config = dict(
    train_examples=195000,
    horizontal_flip=True,
    arch='convnext',
    moe='expert_choice',
    conv_stem=False,
    targets='nearness',
    muon_scale='original',
    steps=9500,
)
Rows from block 7 of a small model that predicts nearness at each pixel, named by matrix and row number. Rows with one number within an expert belong to one neuron, the router's apart. Each number is 128 + 24 x the weight over its row's rms, rounded and kept within 0 to 255. All counts start at 0. Numbers have three digits each.
After each expert's rows are labels from the 100 images, of 14848, where the router gives the expert most weight on average: "strongest on" is what is common among them. Only what is clearly more common there than usual is listed. The data: made-up ball-and-stick molecule models.
# router: router (model.blocks.7.mlp.router.weight, 16x128, trained with AdamW), inputs 0-127
# up: expert up (model.blocks.7.mlp.up, 16x32x128), inputs 0-127
# down: expert down (model.blocks.7.mlp.down, 16x128x32, transposed), outputs 0-127

# expert 8
router.8:129074092121132107135125115147082142115098090109105114164092124115159137129100122141147145131099112099146125099108139129094194143137148138138122104124108118126098146162105085137151114119138190165147086149107152123126144136145180121130131126115108070128179138140169126130110141112180107143124139089090148085135154103157110134132135135128137131142156122155100130121112184147145114141130
up.0:111140125101109180123144116117111148101104140154121118110138109114119145118096157123103112092105166101100118082113129111173139145058092154164122142120157100138124167121162159152137116086191165139122105109150182099130094116131155113120112124106107120114120130114129112110132155163170070112116154133120138131145096138168117123131151117146117144187128138123150141156139145143107154114129
down.0:103121153150140129101144122116122166167053101113150154161093117084142150129154122101097138121110111100132109156120150115111151090112158092187139115156162108098084146105131115121134154081130176099161134120132126123061137106133119143147086133142133108122153128128122093165108115151102139142118125142114123148129155143080117146106168136127114121149136096147120124161090147126126151111102
up.1:125125093110125131146128138118131135103152139117115099116116159143073139129109135105181153130116131121144087102077116167177124144101129137149113102152133119122156150106128122152126155116165125141118135148135106141120132168161097104119127149109131163079103090158125186164159132100176188143140155113139113145092128106111125122106075124118122132120144112142127135163133167086131105112067
down.1:110108144152112132133139085110141124094154106134150137133104128163166122102114137118078129140111170107144138132110118091140103122148129155137082134149138157180121112136121131076116108084088122134162113132153138132155116118105155114136133132137131116112146147134158162128106107112152140144110119129154123157144150161134129137145169157138109209115145203121129124075114081177129159136151
strongest on: space-filling

# expert 6
router.6:182175156128123108145159186143164153099162171091136129102106105114056112145116124111097139101120157151136117117148171140146132144105154136106087124198137098132111117125096133184185135116132144138094132120098124113140131139147131100111123108121173103109155136139112141125142171125125148126107137086126116129133130137100131114137139157149140094135141164118091122128096130133140153124151
up.0:143111093143101137133123108132109157111114095124096100113107134124146117174117161122158147149106113124116097129102158122144150132118097141133115188144089155115123110149101113101104089120140114120198131125100168147162124141095098104145143133158119124135129124133118111135125132152126123121095080147102145151106099109121134110145184117116108117138183145104130137153120190200129170123162
down.0:181160114129152136099144157086138102070140192146131154112137099124112144171127116131122113131085140102130118136180135142123152097135120139157116161129136145112143135139134144111098162157143173144129104131154164115096110168129162123142114134131117133123119123104107050054135122092112115128113127115109143107132083126118112114149119148131142137132160143113071095123148134154108151112127
up.1:165114093137146133125117177198121121145120106111116102159162124125177123180124109153182140119145157068099108132143135180143124109100132114088130131055136124137094079155145129133102094119125109111085124146161146129106117131105131146125114125134139122133142141127124161117121116118102164107121104177137165120149111114121131120135107117108114177126139139118111123147150101126122165083125
down.1:095150084126127117119153139086083093085096132125097129142140121106123066243133158146127120125107129128138094138142122135133146135131124132131087117077110167153133151109108133132130096155089132110123149150159103133161114125129160125128148128126132146110154138156111086118156123098110156103123146116108117153135118130146107126097157095165105069126108105113123141141157135136123139122113
strongest on: small balls on sticks; dark backdrop; branched; balls: twelve

# expert 0
router.0:150123139149115113139128143124149135119181155130129160116139140133124132165132174133154179142163113151141141178110125127145147155166111121074113099157115086151147139101109159120132110161132102151100144137188129126135087139144155121121090147157126145141122121164141123143148160141151116141112128137146145169153138122100145096069106127117172158094130129138112168109165132123069101136173
up.0:121101128154118151121177121114134148125109145093139095138148178154088148132092148128097130162112150130126180155110117121170105150145121111101096109122119191116099157147113138139135163099087091116126116117094148136145158098129113092143139214124134122093118142132145112149122133113144114178122097097116152134087110163110152117128089086135147102124151146132107097139126136124147120142123
down.0:167131146114137130056146126123113142089129140113136127160143089133100153124113096120155143126133130135128133125156103077142114105114131130109149134052113121128085132112125111163150135135103149148134150164087124147091107112100122105139113135108133155090130111113122178101100131159109120132139109107172135100151096073150140124139147101140147089110149166075074138096144124165117126122137
up.1:110161113122133145132102147147106105121123158134122148130121118134134161146158156110123110164108131096101146079106134106135179080141160135138155101100141122124143159128128126124146105059135132122154136103127082134122120114155097145146160175101136107173117144134123087148108126148134120131142126125158138154127100136097096101165136094081127131094134148141117067090132164190081150132133
down.1:091138129134155128109137131154097100111116150100127125119116134138088161109141131136141124115131111179153135111118132182137083128119130114131148175164179117139119139131147151123127127146167083149148131122123118100082117141126128124120144133138134156140123148145108060072129134164125097106127148093120154109124117132152168146187107124156102137130114135117177129178132084084165136124073
strongest on: small balls on sticks

# expert 2
router.2:131163125134133130112137098087156125130149124125103136077109161155075119147108088116138167126135165153134121146127125104099098127110151130088145168097123102139113098149113159132122151139116140128140126132103139118099107121143134130125126096170126154162101182123091076111134129113173138143115147124097153104155163153130124139180157077097139092093123140116105138149107095115137162107185
up.0:133168152104145088165151149094150139125129122124094140112123164134100133181129144142121129108096145140112103148129134092168138150131114113153100170125133170182141147111155116118107131139131145111128141141123124085128120126118140144120077124129120111099124124113131099157108137075127141177145144115090120106143139124119093090160087115094142104137170158116117140200149063123131105095130
down.0:119159115161094164135135153158115134110150092137120125136123158137122140131107125106108168147170156129148165113149116138136123105168140095087142151134170101151184123119143131119133140195187112155161139093121131189090163113118127105132128100137138132092122109135098095133130108117130125115113144140095113112119166109186107164115140113120085147138116143114132147122132093169149113094103
up.1:134103136100115128172146178130169143103114166148120126100149103143103131180135131102118121142103132124133104132137129174179152086094115115152115103135075125131168117155170091112134135105124125147119159097111178139099169099076129108085173133117146133124135138135138104113105134119110119172137170100131136111090112098119093095121100158133081123143137149132148112108143139147137146151119
down.1:091126139146126125139144131115112096147157109098144126115158137149122110141114153127150134119054115093154127097147101096130169131144114126099154152137137131118100121131130112136086139120147116140127135139168111161134087142126143108121137148083132132108125104141135070088136138117118215131135124093142172106113112130135087143134103095085136130104120113130149097136099087186098117162175
strongest on: small balls on sticks

# expert 13
router.13:155122084122146111136097148128180121168158131114142135114129157133174108165130147105152158113101137145081152124116139152140146152105151116125107107146110116116110101143167117135092138105152110141130092098129116123135142129131104077128138119146176187146125131135111125146150153135160109123094116117134171134119170083093143104086128135095101125117147139072135138143084092158076152100145
up.0:126102089146126085115143136103117146135093113147149131109126102101120107130186192121167139130123128144089124126105105155138071128080138134137138134117159140123121117139139113150137121098115141126143119099151129103167114140114120096205156103115144135149143090125129075117133120110106151140078159163159129138134086109134088126124136168148103142130109111121146201160137148131132117131141
down.0:136141165114141115158124143149137145106175145145123141092108128134178133092116140121153136124121121114139139171164132106142121120138127102119108131166135139166111128136138152130148134146136111161172132130139111143153078138172077102133138111127150140175138145121117112128086095160128067115107102154133131125107119134129037120157142162119131175136132171127140107095115108156139125066153
up.1:154127135190106073133140123111180138140131146121135117079122118176096123152146163080123111139178122149112112124113164119129126108130122134131100123144103107118126122134166114119117106145133085136109113107116173124153111135120137124115157091126162165131112164126126104084136108135114140175076141103109109134194105126114159117123135129120077138109164167127164109104134158159114134094136
down.1:098150127127112126136133159125126106158137126090129133139129148096116146121128121170099157091095094139143090135134125168107116123119132111103141120183125108136112120153146140090130134186149083135161125143184115110125156123094135104146135120075097125145168139158117116054156166119102144110108119143140132127121128131137157137213144133146148156159112151135149142126128107089119171116136
strongest on: small balls on sticks; balls: twelve

# expert 15
router.15:103105170198177075138101110056143098108159110099141111119168158115098120114120136107150094161111115132141125145112153132138167143166156122148095110103104127143125120126116169125118126146114110153103117109139099127157127140156147137133155139145156143156099137127172090125131105134135108142145124123178141176108135148102077082160138128116111139125167148145113118125124138131155108149113
up.0:074137133143131132135189130141134120114166114107101135076118146109106117161122114096133116158119115131105108123105149132142142118146119144127083112135150096129097132140103142164105124135098123130135113115116178141102133155161131119133072118125182118096163125150093158151145151118120145129129158129122142157131108141139103143174145085148114107093139149097105085162177147074191131119136
down.0:100145122144106111085171115130162129170123126115130132114098145137165121102134122147139145109114140125134167110109101083106117138174126142053107157151162120128107126135147091129145126076134073151170134149150150162117097149122167154137131125128120151091097130133110128172097144155122172115172139071143110186106147127110125127101112146134134131103142120093124113139115113122134100140156
up.1:122129103156103098164116123148127074154142142122116132147123124146090150127132126133162142121126098141089115140126158147098156158197125137129106133150094135136132085144157114157115107174115111118113144149160153134156135118129111099096109132133162114117111128139153163129121111132099071097100124140158128108138114114139134145112119185108122140154116188094112118100072118148184090092152
down.1:114136185145139104080144121154141166117120102139113129113117123155123101114115158154152153150127062123122145083134139146148107158129165156132094116107140124093116110106118112132138115094163144111090103141133198138119108141137128133139121136175120098116151114147105159107145122200161106112110130080123114134131118139101126138095128066105113117104100131128124115105114120096149105170159
strongest on: balls: seven

# expert 12
router.12:080094137124152118109153167153168103132158132146154131132146128141149099130106124102123134126109136128177145172117125093144048111176159122135160123090160132129098136066133124110125131105129169157121155160152142145142125133120166124129095121121143127104144117159134146121147119139161118092154136113127134163146097117097166132127111128149125194138152122063099134113130100127102134108138
up.0:152142134141108162135109110141117137119142128191079118126132142114100126133114151121111117123132154124134147130091176095134076175114122141113112123139127160122140115168066119122111099117127138161128115092146091128147139145142111142100134093149122100112108175128184146089133101141088105154105104134113137139121093163138137113137163155124103102162184096111115135112125148122131118142202
down.0:139139090137166129153127182157119099138105084055093109136111121123160115153132125140125106141145119146132118157147120081182122099133136131129141124127149125138164160126139110142068135096105150105132124143147150119106123117150150119115160127111141114077106119136114138134102130083088127122121112127098101131156127120126082093105119164138119094109120103134126099160178134141126165179074
up.1:131147130112119136158115094190104115143104143133144166152146111078089107110108147114125124104110144183157156108116137131111167134158096148133134137080070108135093125115118145159139160138123175090163112082130112107120132153120146086072124127104157148147114157160126125114132099104169125135116138143142131125099126135121138149117129118198157123126159136115083109131097113138148104129129
down.1:146122122117124143124141096108144134162138139109137112123107089104121123121141124126119111132119123145069148177130150189099122118123161087165137118107113143135122147201126167154146154163149143133096143121140091123123126116136145178113130109092108176153128167116156152128145173168133150155144147159078117144145108129139139143105114063118133138147116155113124090120109107127140181110158
strongest on: dark backdrop; space-filling

# expert 5
router.5:133153111147092159103142108155085147130094103158146082184122121161167153099119125088162143145102136110127170107124120151155108147102086142170142116143116119126138129184131107101079137159136107098145141114123153132131131112146133160128112148103109099115088122131134125150100139143143125141095106139113148113161089119148125161105184099166105141111106122129077153121151160139118143119089
up.0:123108132149138107140143101152094115127092091114139105148121114118092128116121156116157125121124135138110160125110104111098142117142161095138092119140130132112132173135114135152136088143157138128178149070133148140079092131096131106123127115116125115101190134121159181084114171127112097143165107149130126157138067131131120185109176160142117154115164126138130145109096124181135125149122
down.0:112140070101129129139118117166135164169122116185111121114116076119131119136131157125214083135147149133138164138128124118120124149102105116138112108135150135121119138121130118143139103163160076130064128144091116112116179144153134140126115111130114136106097137136105140132119141148086135113144124127141146074134167115130168112131106142110174103138137102119167138152109142060125142132116
up.1:112096106169109134154120075126100132143107106135153098112156110160130058143154133101132115127104087146077097116134114127100140140120137122141116151106142112134105145156132139171106157113132154151151118181121114121133117133130143105163113180126132171129125124158141156185139101129140098102116153142128101092102098105106170112158105123155125166151135135131101075123143169117142132130169
down.1:116127112128123124148136094132087143116119071135105126134139125095142095206135147167128083172092104145141124132110127143090096111123164105134112113124118156139122100146134130128180110122167143113126104112104147105163175116115146147105138157129108142121165150110125128191123082133120102133119114154114105142134150106121172161107076139163143117116123146136190105138152130135120107114097
strongest on: space-filling; dark backdrop; branched; balls: twelve

# expert 4
router.4:116118087078124142087139148128080088144119097122134114187150101121136139110121099117142114078114128105155125140107099148171149113095138136159155125152135150134140145170162094128143122113138085122151150125173132164167141143112104126106138169133145086129186152119128118110145142127135174141117155127127114128079106145169158123156140110148134106136115123132136148115134142082146100184116
up.0:100142133168122118130116095144078154098121120127147141105137104149102153137155121105143165108094133149155145090151150126083135093125128164107130138114159079136074137128138143117134127094116134147132130138098130120082147124090115188117167147144128170151116126094106127176118105107138094123113125098092131132173202132137144132147150109138099128129116159151118102082161145138138129104151
down.0:123132118126138148158101099164131135142112090136154090157169137139072143091141112089169131154129114130121145155131095119122113144144175151136161093092165108151174122137119141147124132152162107114140121121127170103133162110096128103120143126159112081139137155127107098158131168090109151115120132145131106115128116103132132208136128114091095107098138118161146125139125110100147074156132
up.1:144133131141187165095124104115106151116101130130132125154157128112112114069105113144134150158124146129130165123128149100108117113132139116102165153119087163143084104154133143112105114083130111099132116104147148129093156130123097132115147121120159155179135162145076106080150095115152119128143127159165121161110127177122132112144168112110105130148146140093091110130157113085095162145164
down.1:119102172160142143184129111118096116087117136101141140117164153136150103114115056148129158120162150135095140100098115184160100128120169125107168159086100123169115143106124125150134113153092151154119134088126115096151088118089103124120126122083157136120140101164141107131113112123126146146134146124151141136158120162138152167148127129112138131143102084122153126111134081142136137113096
strongest on: space-filling; branched; yellow ball

# expert 11
router.11:139135103142110134156094122122111135086120106142139122125096167107139148145137182129146143072123097113109120105130116151090089125123111126156118158153151129088159151079137126162137148144125096134106145157119093145109133123112151154145129149118092137096141101124158183183124164098125141122152116107103120118165178097101135127107096116133080139118145112126144153140110097172133087106085
up.0:116137073119151110116136149141142127177124125129093105158099155140118117146105123121124094171111131112167130140146109106125139154155201099169152074119145138153163127124080124149128150134110132124121109144113114133065124121074133136152108112161115123158147104149084136152137156108150121139088133101111121112125110087161147114151102143140107089101150153125162130168167116149133140108109
down.0:140108133119105139110087087149126102142094118122119160104122134124154138131103141138122128141147123120110172128128152101133114114112106143139145122106114132083097110147102117100138135159115104130160135092131107120118160086146105123081073140140124131146144146113190184160141131096126085130089138169127109136135135143059119153121119147098160117114147158131185099173152079118115089116124
up.1:178111149115115129104120168129134147094105125079139091109139093102116133125114152125126137099132141104063123146115112074139126157105156099127128159160158124122135145140138139109146113134236161127100137102127172113112128156140137150130129108121109113102156126127105138114112181155171133127125165138146118123142094114118108130106104162098125124113120127133127164176174111106117129132137
down.1:132137078108147145140132116153105128166109137122137101150139151114170125171131189128151147122130101146115151146139144098123130152146137119146130130105138147147137125156147098146158112164156146079081151120104184119099140141154121135165103113091132122111110112127118174149146116107084111119155151129137121070141125103138145091128090155108151078137111085125124151149095109093142129166079
strongest on: space-filling

# expert 10
router.10:136150070142134113152084135139103122125150084114119107148149148130159149130129102131174131129157125107108138121142121131161083158117091160094104150097113165105104127052127109137152115149119138152149119159169128100119169111110128132156128163107126161080100115120148138116117127136141130157173109126128150112181135130168135134156090103109144108124117135139167136178125125123183124152115
up.0:117126089138187107094111102159162176150129107134070133140115127137141078118118104151134123132097176110115102148085132122139127142123139150119166148140127146117146088126137110118153129134108152120151176131132112141104140129092147100136098103148128101145120115152140128118146120104099119156142123165124129116086150138110090104175067176186146147144127150087137091124108132116170128121128
down.0:115119137137119154146116124134148109128148138136114145112151102148125145088104087143139130113127163125130109121120126164097099099132116130099145145115131135156116120135139105144104154110126149109052174117110142133116115161142138131154138116139139157175144089189117099218133148097123101136135126119141138149134159161145142137099188091109148107158153169137140133140154068143150166108121
up.1:146185072136117169122124157140119113117080121134119125137144132107112109119109111086131160120138180121169131146106135111130112121105110164079074148118130151163112164155102116115116133132116154087139131151146140110105169121108132136137150124112112083106136136109081137171121130140144123079090069145120130117118115154118126110145181138165157131172146130135117126152146152111152159099142
down.1:139128126090165165147128104156121127165168115113147148064112164124152155127108093147139122081149101144153162106132152153158136172153146089125132133109132134128137122142139134123127117120110130130149134141091146119142117132119098072120152145090157118128137128137122131053108152135114129103112097184116107122102079109112102175181134087131152143124127163140158123115159138152103131146152
strongest on: space-filling; dark backdrop; balls: five

# expert 9
router.9:130115148117135093165103148139134140155160151160135150124149144130158102139132172099140153154182149145159121146119119133118167132155141143103110108133141109150126147102137140086120109197112102152107105117143066106127102108111137108134134139137146160162120083127144085118162135151171133147129123103149092161085117120085134127096114104146164083088127117119132158112155125136082108142101
up.0:073125123117076166124147111180119107115156137128075136127101128141142138168106131106113143138102113144139128140109155096152124112128116136157108143129116153120197109102122134148095147117108150189100131127117155121153150146124133110105113157127106142114144123114119114176121111129086093108133116165138138118166153137100121150208111136114140187121138127102107155124110126148122082112098
down.0:141148144167174185146145159111115155110121088034126110156106101139093113144101134141129132080106120145128130142139111138159087154133122146105135116145125164134137103156144155132162147146128120084138114146170158141061102146134143135129104107097144115132137105140092109139119121184128161116126149123080149134123116108151128130148148090121132111117082133132106094118109121136126130108152
up.1:082082140116123126100118147109134136101161091132116107152105102137075136127126097131164110126152109155127141106131128128156074114122112083141095117141111167135156088123151116169111118140121116121081106141128166184162162112149138150096065140123138156093126162114150141149130137119121142083084151148130130156139142155136156130182140126142111111120108135113124130133142121177149160154153
down.1:116145094138116128071133104119110140109117084123103116146153092129108125148126143113170130148133119134096103117111119141124135121153129146090109111120127154141174104108146153177145132075162142130111128101068153125109114142098131146107133126140136144106141140169143118098154144141139142133142157109157137095104132106197181134135143198105113088118116143109116110175129098186123123133107
strongest on: balls: three; small balls on sticks

# expert 3
router.3:149114135145128119132095165173118090137143144126128089135104094140149107115107156138155137141153093164123145159129111122132126095134089127156165155083100198120114133158133127100146107142105114088144127105154133081141138098115140166178117135090146158109080113107117117150115109134139163121116097116110091094119114151112111092167125105121121141085109157141089142155130109099085117116119
up.0:111104137147094129126133146113158140107165140169082168125116120161071124170160162147133119092163112161109134131083166145146142129131091141128146170122132153121107142139115158131128154106133117194101114134141112084145135120152111109121144126173144137126111130109132107150104106130147114134139124116112143119097133162098128056116130100129129125131130097050114171107139114147116099157138
down.0:128089110092118119109128126137115060151138094113104109125152097141078114134114129162137114120112146133101113073096102093156139121115144123137145134070123118124127128112119160125127117130163150129164114103130125093138107164117099164129170135135146152073147131105174120123125166150109126150131098177080126125134122146165107165122085143097131084140125152096134134125157102146127160108087
up.1:160117112127119174146133183134098127109125135086167108143126122101106086080124125153068114122130102122119139114167124115163117132140133126130139116090105129155114131138152079135146144086106114088139115137132120119138174155146118128145139129116122155111084149157110157134123141123133104158140119087164180118128121140132172151128124134233108110132108153140118127086112139104116124115114
down.1:122143171116115093108134105127118096118133154165133091109127131149133124106132126124099129153114154104107093129152113122131097138178082107109142124171127135150135155131126154119134135191176115152129125149081086119176136157132129125131109103118120158137131168132112140094148139125116147116099141123158168097089128094085172080079160118129141086166119109115158168095122107139124128135103
strongest on: dark backdrop

# expert 14
router.14:129118138150129107160143117136149110145122139159138090143115140133161141168146165115086143147127148159167114164129142139126151131134168145096136072111102123124084108071127130106124124135160125138101147123160088085139080138099110088161126151107138140109140105092121067128164126125154154141107126096173127179090135123087116126074113111125148105129125130102161128130144103146108121118106
up.0:121158118134150160127110138143144133142150138126099111126144120120129107134141152112135161142121091116088138100132126088129087104132117102101165140054130061171173123096129136123125175097132140070118125143081093165120178126143106113142139103157149128126111135157123182146116155120142148119141112116109163092152129131134126104116094162110132159090128108098129156138134145158112152137162
down.0:089189154141128133151129089129101157152122128105162159115130130103117138141131129136091120134117080180158156137148145154119102124136119130093113114126127131188128166091161109074117106154133103128118155115072149122155096132163130120106100131113127120158169131133097113128140188129145132092127114118192112153130145114171089085135109132111140121137146123135139135117105118134105099098100
up.1:106106163143139138132132065176149111109149116095095133149131088146147112107135119104150143109117084137097149130142138142064088128146152159113158168168134094144177096108133136147145082148102130139142093149136174139094132104156110150137105110149097134147113122124095087127115141135165114140127130135121113140145132121117153143105161113150120142142169112104080129159101137097157115114169
down.1:139147087145089076152124174129135119108071132118112150111102139096061089180142120160142099155120117109099129150140143142147157136134141127119124126106138123089172170107159162151115130103082104083121127119090146070115123135136115135136105095124154152149120101131095130139147109104117122121119145136118178131121127166105165107093113144143102130165115135119159153168137127140126132132112
strongest on: dark backdrop; small balls on sticks

# expert 7
router.7:144143193150141124150129107121120116089148144135149180117108163173116125172150117145126117176116164151115142119126127113110134132147127094111088175111136131097103102136103168138157125135110158131158123166091141137102115145135131174149113104174118102138119174131125103106120090110060115136176118101164126129126157148128142121169090134117127118114122143106140133109104134139154184125122
up.0:144134121159134132111155158136094112141071081169100133175155118128168112099154148122140154105125131131135156124146152146116128140092137102122105113109089170115143177136112129097106154166095168125105111130107125142102125141139139074140151135131084119163105147138090195147155113128109134113162154112095132118140090123134128109131129090127151106139104102101139118101171134158088141120154
down.0:115105125145134135136129081151120111131168125092130117192168115132141130124131115112117088094130126158129154141100091111105152115153128111106128109113125118123157114152133098135098110116136110123182100081101150115161123137128146145145138123109150133124141154106148174176148149138110103136153155205157109112134123104149120113189164143072132089117102093172154122145124112123137107155112
up.1:102124099117137134093122142086103150143132140148156139127134111109143158091121134162166127152122165118167121120133110157151109115131093084113159141086148106130111130104120110164075130112103119109120152155102128104164159151125142124148110121157135131089126106148074131156127139086112169095182104130160136111138108134150092143137142118158097124159106142150098161186147130150099124158082
down.1:157109159125138134146123128105145128178068137170146151100102125126162171113138156092097158142173079117124132115100155120122149111087128088122125093120092124122105144134109128107159135123103129144114125104153105156059143085143096128130107129147150083139115121131152132152143102103113123146110127158104086109116137118122118093093069128154143149105145143136096104149116121126158117107171
strongest on: dark backdrop; small balls on sticks; balls: twelve; balls: eleven

# expert 1
router.1:181148149106129202129131145071122162094109141130153097120171143129091111162117145128146143097132125124183121127115122061105137104114120084088150151160118100131170116118110134136148118060162181156154129125162135153116141146129093119121149101166127114123124129152133129114122168133148111132155126091141127109127122120121145113139146125120132124166108126098129116121131111121138172112169
up.0:125116059133118126123112141163156173100156121084108131073140086120137123144109137149105116111115138144127113180134123124137130146093132128121110107128123147152114091180100119099116162144113093139139135102144151128141153145167142139130135130113139140160149113128154138123122142114114149147135095138108107092137100114134154107122118113249141180128132136110132122150102087126124130102114
down.0:148126157114108150133118048112113116098099109110120160127124162147121085154119137130113128139176107122121121108117147067152139128133142124109159134105135132154114141159141114137075132165121132101124126132163115131141112107117131133141140126137111110153153094119148146116151149146129124142130111157107102158112119140133029110083135139042123086109124115115123136087099144117143120100122
up.1:141173077135120100166151086110113149154109109120128146116153134148114155143148103121135150171145133117167130133110153126137090164102138173074110158131148149136104146117106144130155060148097107109120104139095115119160121134099071131104151148117100110106125134096127135175149100119092115117138108119128138156132143129143162129154162116111168112160118152093114150121080093161146136129143
down.1:094163063081123169112132152121122135133145158127157144098102109138126160159138108111125112143140082161111151146146103143163123140101133127144091168111113141106111141114132125095117131121098146122148112095123094162112176111128153153160118121076120121090115147143106124116132127090132077094140108176131128092141119150125145169139110121149157113119121161127165118167120121153122087140185
strongest on: branched; small balls on sticks; balls: twelve